A small class-conditioned image flow-matching model, trained from scratch.
Training: soap at rate 0.0012, 22500 steps, batches of 128.
Rows from block 3, named by matrix and row number. Rows with one number belong to one neuron. Each number is 128 + 24 x the weight over the matrix's rms, rounded and kept within 0 to 255. All counts start at 0.
# fc1: MLP up (model.blocks.3.mlp.fc1.weight, 1536x384), inputs 96-191
# fc2: MLP down (model.blocks.3.mlp.fc2.weight, 384x1536, transposed), outputs 96-191
fc1.341 [112 106 161 110 165 156  98 179 148 135 111 126  90 123 133 111 126 162 113 177 142 156 120 128  98 122 116 164 158 129 112 158 124 147  89 163 144 130 123 106 108 136 131 145 128 187  95 135 137 110 119 155  98 108 128 115 109 100 156 150 128 118 156  92 127 118 134 113 129 115 144 139 126 138 150  96 144 164 110 113 131 140 100  99 100 114  91 130  98 102  77 129 124 145 135 127]
fc2.341 [138 144 142 144 109 137 103 143 148 158 114 147  98 140 109 121 134 167 137  86 134 181 133 112 139 141 101  92 106 133 112 111 109 146 163 138 160 157  80  87 171 107 115 121 133 173 129 126 122 151 120 109 104 144 133 145 141 155 151 140 144 137 109 126 115 125 146 130 157 136 120 112 116 124 134 133 118 120 140 111 151 116 179 112  85 121  88 102 123  71  81 153 136  98 116 105]
fc1.342 [134 149 187 140 105 161 123 118 125 118 157 123 132 103 120 145 124 124 106 114 129 119 122 141 137 120 152 164 180  73 119 127 102 144 118  99 111 139 159 105 162  76 131  82  69 113 121 139 141  92 109 146 105 117 162 145 115 107  84 121 186  78 158 124 114 124 171 130  95 147 124 140 126 140 159 118 124 139 118 166  96 124 145 113 131 136 126 142 101 134 160 123 127 116 156 111]
fc2.342 [117 149 157 117 175 116 129 158 126 143 140 152 146 128 145 105 160 153 140 160 115 132 117 117 160 132  70  91 127  98 118 163 113 102 145 111 127 151  98 125 119  87 130 151 125 125 122 127 124 164 120 135 117 129 146 132 182 146 103 133 121 139 137 114 127 107 107 139 141 129 123 123 135 148 145 106 118 157 112 175 109 111 122 125 124 128 119 113 127 119 160 138 123 138 114 112]
fc1.343 [132 123 112 119 136 130 134 135 143 159  91 145  75 121  98  96 129 100 107 152 160 116 128 118 159  95 105  97 239 117 117 108  88 130  94 120 148 182 139 110 135 130 121 142 115  96 154 116 143 152 134 137 150 124 136 105 111 139 158  89  81 136 164  71  73 202 123  75 156 126 122 113  86 194 112 124 196 111 151  90 106 125 136 118 132 153 141  99 132  86 124 158 111 143 117 148]
fc2.343 [ 98 134 105  89 155 132 166  93 145 166 152 138 109 106  62 130 104 154 129 100 116 198 153 139 152 147 127 173 134  82 166 193 131 100 145 140 171 140 148 149  83  86  95 159 104  63 125 140 141 128  67 129 137 117 142 107  91 179 140  68 152  65 133 164 144 122 108  78 116 162  89 124 176 152  71 125 124 158 133 142  74 118  79 134 146 123 109 134 120 127 158 146  54 139 142 128]
fc1.344 [112 110 108 143 149  95 123 118 130 110 106 100 141  96 123 130 136 109 157 149 125 192 177 130 101 136 148 156 157  97 122 144 123 141 162 132 118 149 150 178  98 129 141 116 113 125 131 159 103 137 171 147 163 129 111 138 100 111 140 106 190 120 106  98 156 131 172 120 124  87  85 103 153 167  96 110 138 119  81 134 158 119 123  80 157 129 140 131 131 130 113 117 110 141 124 164]
fc2.344 [142 129  87 154 127 129 149 134 143 132  89 126 107 107 126 116  88 141 128 117 137 167 157  98 125 130 125 104 123 146  96 127 115 143 119 156 132 126 120 208 162 110 170 113 136 134 122 111 127 110 133 112 128 108 109 130 159 128 113 100 188 121 136 134  88 118 187 123 130 162  89 118  85 142 114 106 143 152 105 107 161 115 117  99 147 122  93 155 144 178  84 101  99 135 121 140]
fc1.345 [ 69 152 115 117 137 109 113 134 112 115 143 150 116 148  64 119  94 128 124 101 106 152 117 183 154  99 136 172 136 106 144  99 132 152  94  97 167 164 154 142 131 135 119  83 133  73 143  88 171 147 170 138  86 118  78 157 148 134 122 164 217  93 143 125 129 113 135 118  73 123 166 109 124 122 144 142 131 158  64 116 137 104  73 171 106  91 118 107 149 120 132 117 122 135 152  81]
fc2.345 [ 70 142 167 156 121 135 107 107 141 166 169  94 129 137 159 133 152 127 102 111 112 125 151 101 133 145  93 152 215 103 126 160 110 181 125 107 143 156 114 114 133 123 170  80 103 162 129 148 168  90 108 125 166 121 163 141 125 123 152 112 118 127 122 131 161 122 134 119 109 104 124 153 111  99 126 154 151 116 108 127 150  23  59  91  94 194 109 121 182 114 145 113 126 112 155 125]
fc1.346 [135 144  58 151 114 122  87 102 108 136 179  74 162 128 136 123 120  94 142 109 127 109 127 146 113 176 125 161 131 106 141 144 141 187 106 120 175 122 141 127 124 120 128 133  96 172 128 115 116 167  95 101 146 139 124 126 134 138 120 116 126  87 136 183 116 125 140 105  82 133  94 109  53 133  91 111 104 139 148 115 108 136  95 123  88 124 144  84 176  97 131 122 158 159 142 152]
fc2.346 [121 102 108 135 116 150 104 109 144 123 134 126 172 168 150 114 146 111 148 153 110 142 125 101 129 114 122  89 143 132 113 147 125  84 140 168 125 127 127 135 142 142  96 115 118 171 133 136  90 135 104 139 134 136 128  99 120 142 120 141 108 177 110 167 134 147 112 118 114 120  90 110 139 101 112 141 133 112 149 137 125 140 129 108 106 110 112 139 103 123 117 130 148 126 134 121]
fc1.347 [139  70 137  86 153 141 139 109  95 164 126 142 130  99 140 126 112 137 113 109 114 160 124  97 111  97 111 165 106  99 106 146 121 109 126 102  84 109 141 105 126 154  98 118 107 151 172 146  61 105 132  92 183 136 167 166 149 166 155  78 154  91 144  80  72 141  96 125 109 212 142 141 140  98 146  84 143 133 107 168 153 135  75 151 145 110 124 110 114 119 152 108 154 132 107 120]
fc2.347 [ 95 155 171 142 133 129 116  72 142 175 213 111 123 161 145 115  96 104 188  60  76 130 199 123 159 121 154 134 159  57  90 164 186 135 121 129 119 185 124 109 147 137 122 101  94 147 203 119 127 190 191 127 142 152  72 143 164  57 116 115  26 152 101 144 100  85  23 155 138 190 124  68 133 175 118 115 130 144  73 118 158 101 120 124 121  99 150 113 145 168 173  87  74 174 111 161]
fc1.348 [125 110 158 131 138  93 150  98 171 107 118  87 169 135 112 125 126 119 121 117 139 126 115 138 129 143 100 129 140 156  98 129 148 171 178 103 145 144 129 180 164 127 119 136 119 120 126 143 161 107 106 123 136 143  84 130 103 106 110 133 135 138 167 129 118 135 160 169  86 141 167  94 134 167 137 126 155 109 133  86 149 150 138  84 186 131 112 151 137 129 137 150 129 116 130 112]
fc2.348 [114 156 118 106 139 108 147 129 151 132 152  90 136  96 127 142 142 114 110 130 119 153 127 130 129 152 136 129 151 133 105 132 136 106  68 139 126 146 179 161  86 132 133 123 176 117 118 116 126 149  90 154 129 132  79 135 142 133 110 127 119 128  72 113 122 127 149 151 104 142 183 100 148 134 150 130 133  93 121  87 162 117 145 112 152 120 128 128 128 132 125 145 109 167 113 112]
fc1.349 [120 102 134 182  87 133 128 117 146 100  98 110 109 162 156 154 136 119 107 137 131 101 184 129 130 131 119 145 122 142 114 117 116 126 118 117 133  91 127 131 148 124 144 114 134 138 144  99 142 145 123  99 124 114 137 133 115 118 103 141 130 116 124 114 118 137 131 110  90 149 139 130 138  85 148 117 124 138  99 167 134 114  97 107  97 139  80 138 139 143 137 140 121 118 129 160]
fc2.349 [115 159 150 100 146 135 138 113 150 127 145 111 142  99 134 127 118 149 159 143 129 115 181 123 116 125 119 128 128 124  82 161 128 136 118 141 133 148 133 134 150 138 127 184 142 153 141 122 105 119 128 131 175 129 156 108 117 145 153 115 155 156 132 137 111 145 133 146 105 132 105 135 119  89 151 101 140 118 115 139  97 152 177  86 114 144 129 150 115 181 156 155  74 128 112 111]
fc1.350 [136 122  94 125 111 100 124 123 136 106 118 141 142 122 123 114 150  91 138  87  82 158 121 112 123 149 138 154 126 146 135  65 119 123 144 181  93  88 130 116 145 148 100 131 126 142 112 122 108 165 145 147  87 103 140 129 127 134 150  86 140  89 130 127 128 155 174 106  98 148 148 122 113  82 126 148 107 108 152  92 145 134 114 169  93 117  65  48 148 108 164 140 110 132 153 133]
fc2.350 [136 127 113 116 188 122  91 135 141 138 137 132 146 140 114 106 107  66  99 143 117 160 163  72 105 114 144 106 104 124 151 170 134 121 113 117 146 143  88  96  73 123 119 135 164 144 136 148 125 119 138 139 130 129 113 105 131 119 162 158 132 132 148 142 144 112 169  99 117 130 167 149 148 116 100 110 136 116 178  93 105 150 116 141 154 141  69 163 129  85 119 148 123 148 102 105]
fc1.351 [129 154 141 160 138 157 120 126  61 132 160 198 170 134 131 152 154  99 139 125 132 157  96 129 132  94 182 194 144 136  74 143  88 181 105 148 138 134 147  90 140 162 108 111 102 134 148 135 152 159 112 152  96 114 110 153 111 131 115 135 169 116 133 132 132 140 158 139 132 149  98 138 148 134 129 171 105 103 160  84 121 101  99 176 128  97 125 151 106 140  89 108 156  95 101 114]
fc2.351 [147 144 131 100 151 129 159  96 145 115 116 116 129 110  78 141 161 131 128 181 120 121 151 109 107 121 119 140 135 113  93  95 123 134 132 128 179 121 105 111 120  98 115 156 143 104 134 123 151 117 121 136 134 128  85 109 182 121  99 108 114 125 134 119 165 123 113 182 120 129 122 139 118 121 112 128 137 144 126 114 147 151 117 146 120 139 108 146  83 181 119  73 111 145 140 141]
fc1.352 [144 127 101 122 152 149 121 128 171 115 166  92 144 106 153 109 140  80 132  76 181 109 109 135 123 170 104  93 130 112 156 153 108 113 113 104 139  97 112 152 110 171 152  93 134 139 133 121 106 182 114 141 129 129 131 104 162  95 138  85 126 117 125  99 113 123 115 109 114  80 137 176 123 138 137 116 118 137 123 141 130 133 148 142 103 162 128  99 113 149 110  93 151 132 125 127]
fc2.352 [138 173 120 114 153 125 128 117 151 128 166 154 113 103 132 156  99 149 130 166 101 155 134 145 113 139 146 130 127 126 134 118 131 160 122  81  89 118  98 131 123 133 108 158 104 146 134 141 183 140 103 152 143 105 183 132 153  88  94 123 133 157 139 174  98 139 116 115  68 154 182 136  71 122 112 136 100 116 161 132 109 169 132 151 128 146 139 160 112 120  98 126 150 156 166 135]
fc1.353 [157 139  90  75 179 127 165 150 157 117 119 119 104 101 131 129  81 130 137 120 132 124 106 152  93 100 142 185 150 131  92 111 131 135  94 124 119 144 119 154 126 139 150 155  73 105 107 120 107 126 142 115 154 121 103 143 101 139 130 106 123 136 157 170 120 128 104 142 108 177 173 115 106 126 121 122 150 117 151 128 124 101 127 131 158 171 133 128 111 106 133 145 144 117 117 128]
fc2.353 [121 109 106 130 117 140 147 169 174 156 126 107 113 165 137 110  93 164 177 131 123 126  96 160 107 115 132  92 139 135 123 136 127 120 181 113  99 148 133 150 160 157 125 103 128 109 118 138 134 129 157 120 124 128  90 154 137  85 103 133 199 163  88 100 174 106 131 123 119  48 185  89 129 140 125 145 115  91 177 107 160 142 147  82 131 125 112 134 105  97 123 155 165 137 128  81]
fc1.354 [ 94 159 137 118  97  97 110 117 144 135  93 121 111 131 138 159 119 133 146 107 140 133 134 101 100 139  99 127 144 126 133 111 133 129 142  85  97 132 110 116  97 131 171  90 124 120 112 119 125  98 124 126  99 139 128 119 142 124 114 107 105  93 152  84 103 143 115 161 129 128 135 110 164 145 133 156 114 125  95 174 112 121 125 129 155 137 128 188 119 144 122 116 144 116 114  89]
fc2.354 [138 119 149 141 165  76 165  97 136 183 180 134  80  81 141 106 108  90 100 108 108  72 111 133 129 151 146 148 151 151  85 141 141 150 135 121  99 107 130 128 134 123  97  67 129  98 137 131 154 124 120 130 135 137 130 112 115 132 117 121 111 138 133  84  91 121 147 169 141 119 147 119 134 142 112 153 150 118 134 206 102 104 108 104 145 106 116 178 139 115 140 126 150 132  70 188]
fc1.355 [151 156 115 160 117 121 140 135 116 128  86 159 103  69 147 128 156  99  62 140  62 131 124 141  90 130 124  81  95 176 112 102  69 101 119 111 139 136 120  93 140 106 148 151 130 120 158 138  94 140 111 111  97 103 125  90 135 141 116 126 198 141 106 164  98 132  97 118 120 114 161 164  62 134 122 132 100 109 160 152 134 152 153 104 117 174 123 139  89 140 107 131 112 119  87 144]
fc2.355 [ 98 159  95  94 102 122 124 128 122 119 100 160 105 133 146 106 146 110 151 145 147 160 145 117 109 134 148 150 115  63 113 146  88 187 107 105 121 113 130  97 106  94 133  87 139 127 140 123 133 163 145 150 140 131 154 133 128 124 106 135 183 155 161 132 134 118  95 122 136  95 132 162 158 132 109 126 142  93 161 155 138 131  57 109 123 121 149 109 117 150 120 124 142 152 122 129]
fc1.356 [134 115  85 151 176 109 127  78 117 123 122  99 182 102 159 133 132 148 160 166 109 145  79 145 103 136 187 107 123 160 153 137 116  76 132 139 158 172 128 102 104  98 110 131 151 135 142 112 136 177  90 162  58 120 117 114 177 109 125 118 121 180 124 175 165 161 121 148 111 117 128 109 120 165 139  91  81 141 150 169  98 179 129  65 137 104 162 168 150 151  99 142 116 127 109 176]
fc2.356 [115 125  93 111 103 166 125  76 130 179 152 115 179 170 143 135 169 142  61 109 141 154 118 116 113  73 138 129 118  97 147 115 102 149 139 110 184 121 112 139 153  81 114 112 140 133 127 112 107  90  96  97 143 118 149 166  40 167 130 117 112 131 113 168 118 131 135 104 117 148 120 109 172 181 134 117 130 181 141 168  66 107 119 102 112 164  89 133  73 147 113 110 110 126 129  88]
fc1.357 [137 121  89 164 121 123 177 125 114 135 116  84 127 127 117 139 122 133 135 139 124 119 150  94 140 155 105  67 108 125 108 100 129 160 134 121 173 146 130 135 159 158 118 127 152 162 157 124 138 132 125 157 146 130 122 122 119 126 122  94  97 129 108 132 104 147 136 124 115 115 154  98 111 128 142  77 121 161 122 156 147 137 144 132 139 118 145 118 144  99 115 150  86 130 133 160]
fc2.357 [132 137  95 109 134 118 171 132 119 127  92 108 148 101 142 124 132 125 126 109 119  88 148 141 128 115 110 163 141 132  99 152 133  83 146 118 150 121 130 166  88 143 103 128 119 144 113 125 124 127 116 143 154 121 144  90 133 115 131 137 115 123 161 139 126 115 119 129 117 134 113  98 130 103 154 130 135 153 146 154 124 135 114 151 152 156 143 139 127 108 102 154  93 124 146 143]
fc1.358 [137 131 132 111 119 125 126 134 113  91 148 170 122 110 114 150 139 109 119 126 132 122 135 105 118 106 108 111 118 125 149 106  95 124 143 164 118 119 112 123  96 118 156 144 126 125  92 134 105 117 101 137 147 147  92 108 125 148 160 123 120 143 122 100 100 119 123 122 133 129 136 131 117 118 119 144 130 132 155 123 142 160 127 129  91 119 126 137 156 139  97 114 138 111 117 120]
fc2.358 [132 121 154 121 143 109 146 135 120 100 109 189 113 161 121 159 158 128  75 140 133 153 161 156 109 139 141 127 132 108 146 149 104 154 126 160 119 134 145 105 144 121 176  92 147 109 124 131 149 151 122 121 118 140 115 134 187  67 139 164 144 130 101  94 152 147 136 107 108 149 129 135  85 168 117 146 132 140 126  76 155 107  97 140 117 141 165 136 120 136  94 132 141 124 120 131]
fc1.359 [128 143 106  85 109 144 144 123 139 158 145 153 150  99 169 136 128 177 154 124 157 160 158 137 144 149 133  93 113 159 129 143 133  81 112 134  85 116 182 109 136 123  79 121 142 140 174 127 169 113 105 132 138 128 150 166 150 145 139 116 116 132 156 102 118 188 129 138 126 146 117 111 149 147  94  95 110  96  79 123 151 155 162 141 140 140 117 182 157 155 173 123 146 101 125  96]
fc2.359 [105 109 106 139 139 101  93 117 112 168 135 121 115 101 163 146 161 185 147 116 112 134 141  76 162 148 106 161 141  86 137  95 133 164 151  93 130 135 143 121 121 161 124 149 115 133 130 154  74 137 118 145 139 134 172 131 139 135 156 124 128 122  94 108 131 124 124 127 116 130 140 126 117 141 109  99 129  64 106 147 107 102 105 128 114 125 153 140 110 144 128 125 114 160 126 123]
fc1.360 [120 130 146  95 145 165 139 152 134 140 128 165  96  86 141 114 158 142 117 105  86 120  97 134 152 136 125 139  91 117 138 120 119 167  80 110 159 116 124  86 157 133 143 106 159  95 122 121 149 139  95 104 104 135 168 134  95 103  79 143 156 154 164 144  96 158 121  80  82 137 134 159 174 133 150 130  99 137 137 150 123 114 135 194  97 129 151 108 125 158  96 104 120 110  97 127]
fc2.360 [ 98 150 162 127 129 167 101 199  87 147 208 129 117 178 144 173 125 123 144 143 152 153 117 116 148 122  96 108 150  60  94  93 155 149  82 105 138 136 133 114  91 152 149 104 133 110 114 117 128 139 142 122 139 123 165 134 111 123 118 139 132 147 144 156 101 142 122 111 115 146 153 128 116 125 146 125 132 130  96 135 118 164 143 151 128 141 181 111  89 128 100 106  94 123 122 131]
fc1.361 [111 127 132 123 143 151 133 147 131 120 165 120 155 132 157 167 126 137 188 115  82 109 108 161 139 170 132 132 124 115 137 110 130 124 160 133 140 161 122 160 149 102 127 112 118 124 117 118 101 119  95 138 107 145 120 128 155 157 156  88 172 156 112 109 154 130  93  96 129 148 109 105 126 121 107 113 119 126 106 181 134 131 170 133 146 124  96 138 140  81 153 152 137  83 107 182]
fc2.361 [120 144 124  89  67 159 103 151  98 123 162 130  95 106 141 141 131 130 125 147 129  75 111 146 140 122 116 123 114 138 151 117 114 168 149 134 136  91 136 186 145 140 116 133 170  95 151  98  94 117 105 124 137 124 158 107 100 136 158 142 119 158 158 161 113  92 101 142 110  97 129 117  91 151 125 132 134  86 148 177 148 145 125 105 165 147 160 125  84 133 167 123 139 206 130 138]
fc1.362 [103 126 118 125 155 106 105  97 119 112 113 114 140 133 137 166 111 152 144 132 153  76 138 101 100 116 126 115 137 141 128 107 138 121 129 171 155 113 111 149 195 181 151 104 141 145 129 137  87 144 127 159  98 105 146  92 122 135 136  68 132 126  86 116  99 124 115 102 126 106 130 167 120 173 149 104 136 149 168 133 129 153  95  91 105 164 148 132 111 183 138 126 143 141  80 125]
fc2.362 [139 103  99  95  96 113 115  97 103 104  79 165 125  89  96  83 100 127 114 125 138 111 157 139 112 132 145 162 143 119 140 133 176 162 120 115  98 120 148 123  86 160  95 151 149 114 180 117 132 162 115 130  99 150 160 155  84 106 135 151 145 119 124 157 107 139 129 102 117 221 151 142  97 160 147 147 130 111 193 180 112 160 177 146  95  92 124  97 147 152  81 133 165 140 169 137]
fc1.363 [120 151 116 128 116 149 110 126 124 142 107 111 182 112 139 116 103 126 108 112 163 128 118 159 115 129 137 120 156 168 134 182 109 144 111 143  87 134 110 127 129 122 105 112  89 149  91 116 144 136 152 155  87 147 106 140 138 160 152  81 116 120 185 166  84 113 119 125 111 113  81 103 121 111 108 101 151 103 152  89 116 143 132 124 145 142 128 178 110 116 134 173 124 112 131 131]
fc2.363 [122 113 124 129 154 136 109 126 136 142 136  94 149 110 159 160 115 104 113 142 157 115 110 131  72 138 134 147 121 104 135  81 141 118 108 131 101  99 164 117 139 105 118 126 122 138 121 119 164 140 127 141 141 132 130 155 118 117 147 104 125 145  85 116 164 152 110 113 131 120 100  86 138  96 120 150 140 103 123  70 122 122 112 151 157  82  87  60 152 139 130 173 136 166 173 125]
fc1.364 [128 104  91 136 123 114 136 120 154 132 115 135 139  78 126 135 109 135 153 114 160 120 157 122 128 167 166 103 107  65 143 123  92  94 168  89 145  95 176 118 126  57 110 140 131 144 104 129  93 120 160 125 121 133 130 152 151  88 110 156  91  91 112 158 140 150  87 124 121 112 143 122 153 152 159 152 140 114 135 159 148 105 126  70 135 130 110 135 161 124 130 181 154 134 144 107]
fc2.364 [115 138  96 134 139 116 121 146 151 131 115 139 135 135 134 110 133  93 172 151 102 132 131 141 145 127 158 176 148 140 131 108 151 137 162 142 139 135 163 161  96 125 131 136  89 160 166 159 105 151 113 132 131 126 199 139 107 150 110 124  77 105 105 131 132 110 137 125 122 137 151 160 130 139 133 163 122 114 117 210 134 146  85  86 146 146 109 167 113 135 115 136 140  99 124 132]
fc1.365 [137 174 142 134  89 116 163  80 108 144 100  94 127 149 110 139  84  99 141 134 172 144 132 145 138 134 146 134 123 175 133 112 108 104 146 101 164 173 134 124 125 157 141 143 151 122 107 158 100 136 121 154 110 110 160 102 139 123  97 108 119 120 125  84 151 125 135 135 160 146 134  99 131  91 127 130 115 141 119 112 168 153 109 121 106  89 172 165  78  99 116 137 158 157 157 131]
fc2.365 [160  96 163 153 125 139 141 114 126 144 118 108 152 156 134 161 142 156 103 149 106 115 103 124 157 172 124 154 138 101 122 141 162  88 137 105 203  76 145 138 157 135 122  85 121 100 112 126 105 119 131 142 164 141 160 147 152 155 128 114 105 113  78  79 121 126 124 144 142 135 101  94 146 137 140 154 131 175  86 132 115 135 129 138 121 126 135 134 110  73 120  86 127 117 159 142]
fc1.366 [140 118 139  58 166 114 134  89 136 127 145 121 132 149 121  94  96  91 139 117 158 130  79 102 151 120 119 147 133 112 150 111 152 136 130 113 143 112 115 133 127 133 140 137 139 152 118 139 127 145 116 139 146 126 128  92 125  83 162 119  88 106 162 139 167 146 116 138 130 155  98 151  85 122  88 121 129 113 127 122 152 145 163 104 126 119 117  89 132 121 133 145 100 124 107 141]
fc2.366 [134 120 137 131 115 134 146 131 159  98 125 148 114  99  92 160  78 115 101 172 148 150  75 115 116 101 154 116 134 147 129 157 120 111 118 200 106 126  99 106 172 167 103 109 124 127 135 150  95 100 135 153  88 121 132 152 131 151 166 109 156  91  95 125 128 137 117  83 124  68 167 149 121 120 100 142 137  75  75 122 167 100 129 128 109 150 129 132 109 147 117 120 134 144  81 126]
fc1.367 [162 146 121 121  90 113 141 171 134 111 133 117  98 129 112 137 150 132  76 135 147 107 115 103  88 106 100 121 160 129 132 153 141  89 114 126 133 104 127 119 149  60 136 130 157 151 108 133 102  99 101 129 152 120 103 135 114 112 132 130  94 139 195 123 156 132 122  94 147 155 146 102 151  90 164 120 123 141 150 129 141  87 102  86 103 141 139 132 110 176 136 123 145 109 128 155]
fc2.367 [ 96 106 135 114 150 129 131 137 128  73 131 118 106 105  92 114 144 118  69 122  88  97 131 153 124 113 150 139 133 151 121  97 124 131 152 114 134 146 108 122 125  71 110 122 144 155 123 122 141 172 115  87 126 140  90 117 144 149 125 144 105 101  85 145 137 102 145 153 110  96 144 120 113 110 139 110 152 151 167 121 133 118 131 100 156 111 130 126 154 146 112 126 135 149 148 110]
fc1.368 [ 87  99 123 113 125 161 161 133 126 109  87 180 174 119 130 120 131 126 135 128 184  72 132 128 117 187 121 107 106 150  99 114 112  95 174 107 121 122 136 129 155 173 162 134 113 143  87 118 146 116 147 134 171 112 138  93 145 157 128  93  98 101 158 103 138 160 127 131 131 145 146  91 165 137 142 113 130 127 134 155 146  97 113 184 105 149  70  57 154 168 154 130  97 106 141  88]
fc2.368 [ 74 138 135 116 104 178 152  71  90 125 147 148 140 152 135 113  91 118 149 134 104 114 102 132 117 139 106 164 158 134 123 128 100 135 171 147  89 159 135 185 130 136 112 132 141 113 132 113 117 155  96 163 112 121 182 125 116 134  57 131 100  86 102  80 154 138 130 105 168 110 136 117 156 138 128 103 154 133 174 160 112 159 103  81 122 137 135 108 143  71 131 124  90 117 125 128]
fc1.369 [132  85 178 122 137 172 133 121  67 127  86 115 131 160 152 131 144 131 149  89  96 125 152 128 154 136  79  99 157 136 151 119  83 124 160 133 107 150  92 140 142  89 133 161 146 128 136 121 157 110 109 119 157 138 118 130 133 124 124 104 169 113 132 130  95 154 161 130 138 131 116 160  94  82 138  98 149 108 121 104 171 123 126 109 123 134  93 126 154 113 132 147 152 111 139 132]
fc2.369 [138 114 150 175  92 136 161 158 117  94  80 130 173 153 149 116 111 143 149 121 156 120 150 148  87 119  73 152 142 166 111 130 139 109 156 133 116 141 101 153 137  80 142 122 135 118 149 112 125 134 158 131 137 130 147 113  96 159 152 122 107 151 165 154 125 127 135 129 130 149 116 103 115  93 155 102 127 129 116 122 146 121 101 134 166 115 126 142 119  75 144 168 165 127 123 135]
fc1.370 [111 107 164  69 137 110  90 140 128 116  80 148 123 140 168 128 109 108 105  86 145 128 150  96  63 136  73 176 138 162  92 141 106 156  98 173 165 149 153 157 110 135 102 123 149 117 158  91 129 104 139 109 162 114 155 139 132  97 101 164 170 101 161 109 105 148 123 149 137 159 118  95  92  80 159 123 145 145  61 101 132 153 131  81 117  87 137 119 151 153  94 162 113 131 132  97]
fc2.370 [120 139 105 145 107 101 153 129 137 111 114 135 119 154  85 176 103 113 134 123 115 128 145 117  92  94 106 121 131 145 121 131 131 134 160 114 153 121 115 125 147 116 127 147 140 127 149 138 148 132 140 136 125 127 128 127  98 113 154 126 117 160  94  75 105 134 124 116  97 162 128 109 128 130 148 170 144 129  87 144 139 130 130 126 118  90 148 127  96 125 139 155 161 179 130 141]
fc1.371 [124 130 142 141 119 161 136 125 156 153 104 118 140 153 109 158 154 142 119 147 125 128  83 117 110 107 134 120 133 176 126 133 135 101 132  83 176 141 150  85 178 118 155 146 132 135 129 108 121 149 125 141 121 146 171  93 121 134 110 140 121 124 102 124 110 132 176 154 148 121 117 107 114 157 155 136  98 155 135 157 121 104 105 138  74 149  62 144 128 122 133 133  98  98 133 135]
fc2.371 [124 124 136 110 105 183 164 104 169 108 153 119 160 130 119 141 101 125 116 103 113  65 114 145 109 100 110 137 104  69 148 105 136 148  97 145 147 111  80  91 143 113 134 128 144 122 105 119 133  93 135  85 145 124 154 152  94 135 109 154 149 160 124 188 101  94 198 129 151 156 114 132 123 126 163 101 123 112 153 140 130 124 107 108  81 133 128 128 103  80 168 124  67 137  92 133]
fc1.372 [ 85 202  80  73 142  98 105 131 141 177 100 172 145 151 108 141  96 108 131 169 141 148 162  65 176 121 111 159 124 108 151 135 119  65 166 129 118 116 128 155 138 129 110 124 121 168 136  96 104 111 111 152 160 174  93 106 126 138 125 126 156 166 117  82  51 134  88 145 113 132 128 111 143 123 129 116 125 138 152  91 110 106 117 154 111 162 100 118 118 145 144 125 146 114 102 105]
fc2.372 [194  89  99 176  89 133 141 134 129 122  88 148 147  87 153 127  85 101 123  82 151 136 143 141 155 159 128  90 142 134 114 149 146 157 152 155 117  92 136 158 160 134 129 144 169 138 113 120 114 146 114 129 132 126 110 143 109  99  99 110 131 130 183 107 168 129  84 111 113  91 156 113 123  89 129 101 126 118 174 113 155 150 134 109 119 121  97  73 101 157 126 104 155 175  70 160]
fc1.373 [150 124 124 109 100  95 129 157 134 117 163 104 115 103 155  97 145 100 173 131 119 156 140 120 126 128 119 131 168  46  85 118 129 144 155  93 172 115 118 131 140 111  67 124 145 162 117 104 130 107  99 166  98 141 112 117 115 113 115 171 143 131 119 165 128 148 107  95 113 131 151 138 123 103 130 160 101 144 112 137 180 129 174 172 120 106 127  84  80 146 163 128 151 117 157  96]
fc2.373 [ 60 119 141  83  94 137 159 163 140 127 134 161  90 107 139 150 118  95 114  65 157  97 149 126 142 144 134 183 118 124  66 137 139 101 132 137 118 191 134 157 109 134 145  86 151 151 149 108 172 161 114 154 132 119 119 161 143 170 128 122 133 144 122 169 114 118  84 130 122 124  88 100 109 178 130 107 161 171  89 116 101 142 153  97 173  98 126 129 151  99 121 184 143 119  79 138]
fc1.374 [139 112 139 107 177 112 118  94 108 121 146  92 147 131 100 139 118  93 127 151 136 112 194 100 130 127 127 144  65 130 125 114 112 114 152 155 144 148 144 123 138 149  77 108 111 165 157 112 144  98 127 174 131 130  95 131 141 176  72 106 146 105 123  91 127 127 120 133 107 124 106 144 140 139 103 140 133 130  93 151 138 105 139 145 158 143 149  78 135 139 152 139 134 165 141 139]
fc2.374 [122 141 131 117  98 114 154 111 132 156 128 113 136 182  86 136 149 125 161 116 120 104 176 117 154 163 116 112 144 125 138 172 135 141 111 106 127 125 143 145 153 159 104 125  77 204 165 128 137 150 103 139 158 131  89 123 101  90  84 148  81 156 146 135 132 143 129 111 145 138 106 111 104 145 117 124 133 125 103 143 110 148  80  81 129 150 144 124 108 110 185 144 147  86 112 125]
fc1.375 [135 148 149 131  98 138 121 168 132 123 154 189 148 121 150 133 122 124  65 109  77 123 133  98 101 135 117  84  82 107  96 125  98  76 144 109 132  95 132 160 139 106 131 127 152 145 114 111  98 129 111 162  91 120 143 133 120 140 120 138 129 113  93 119 138 130 121  62 103 121 158 110  95 145 109 140 139 134 136 159 118 125 103 108 113 148 140 183 134  70 161 162 149 163 144 128]
fc2.375 [125 129 138 140 100 123 159 147 120 115 132 151 137 116 135 129 127 115 110 115 119 166  78 106 125 115 107 158 109 157 146 128 138 126 134 126 143 155 125 144 156 132 120 126  92 180 166 121 135 152 134 139 143 111 114 136 142 132 119 112 150 126 136 108 103 132 135 113 106 131 141 137 176 146 127 143 145 162 120 169 155 131 145 135 154 119 140  98 128 153 169 145 150 127 132 127]
fc1.376 [116  63 136 122 116 169 133  97 131 119 149 108 123 144 153 110 118 142 141 130 131 141 133 136 103 120 122 120 129 148 138  99 157 113 132 119 130 110 131 104  97 118  91 166 168 108 126 124 195  98 138 151 144 144  90 121 115 125 176 153 158 119 160  83 158 163 144 112  96 160 113 135  79  99 124 145 120 142 169 164 139  93 114 106 119 149 130 132 107 166 140 154 114 110 133 121]
fc2.376 [153  81 131 164 129 179  88 124 121 164 166 126 126 138 122 123  72 127 111  98  99 137 123 144 129 135 130 113 148 122 145 153 122 125 200 131 106 110 150 142 106 125 127 143 139 119  96 116 102 152 129 143  92 122 171 111 135 150 102 137 110 150 137 126 122 104  89 104 149 126 112 138 149 133 112 117 115 129 117 149 134 142 166 121 159 145  80 106 115 107 138 114  64 137 137 114]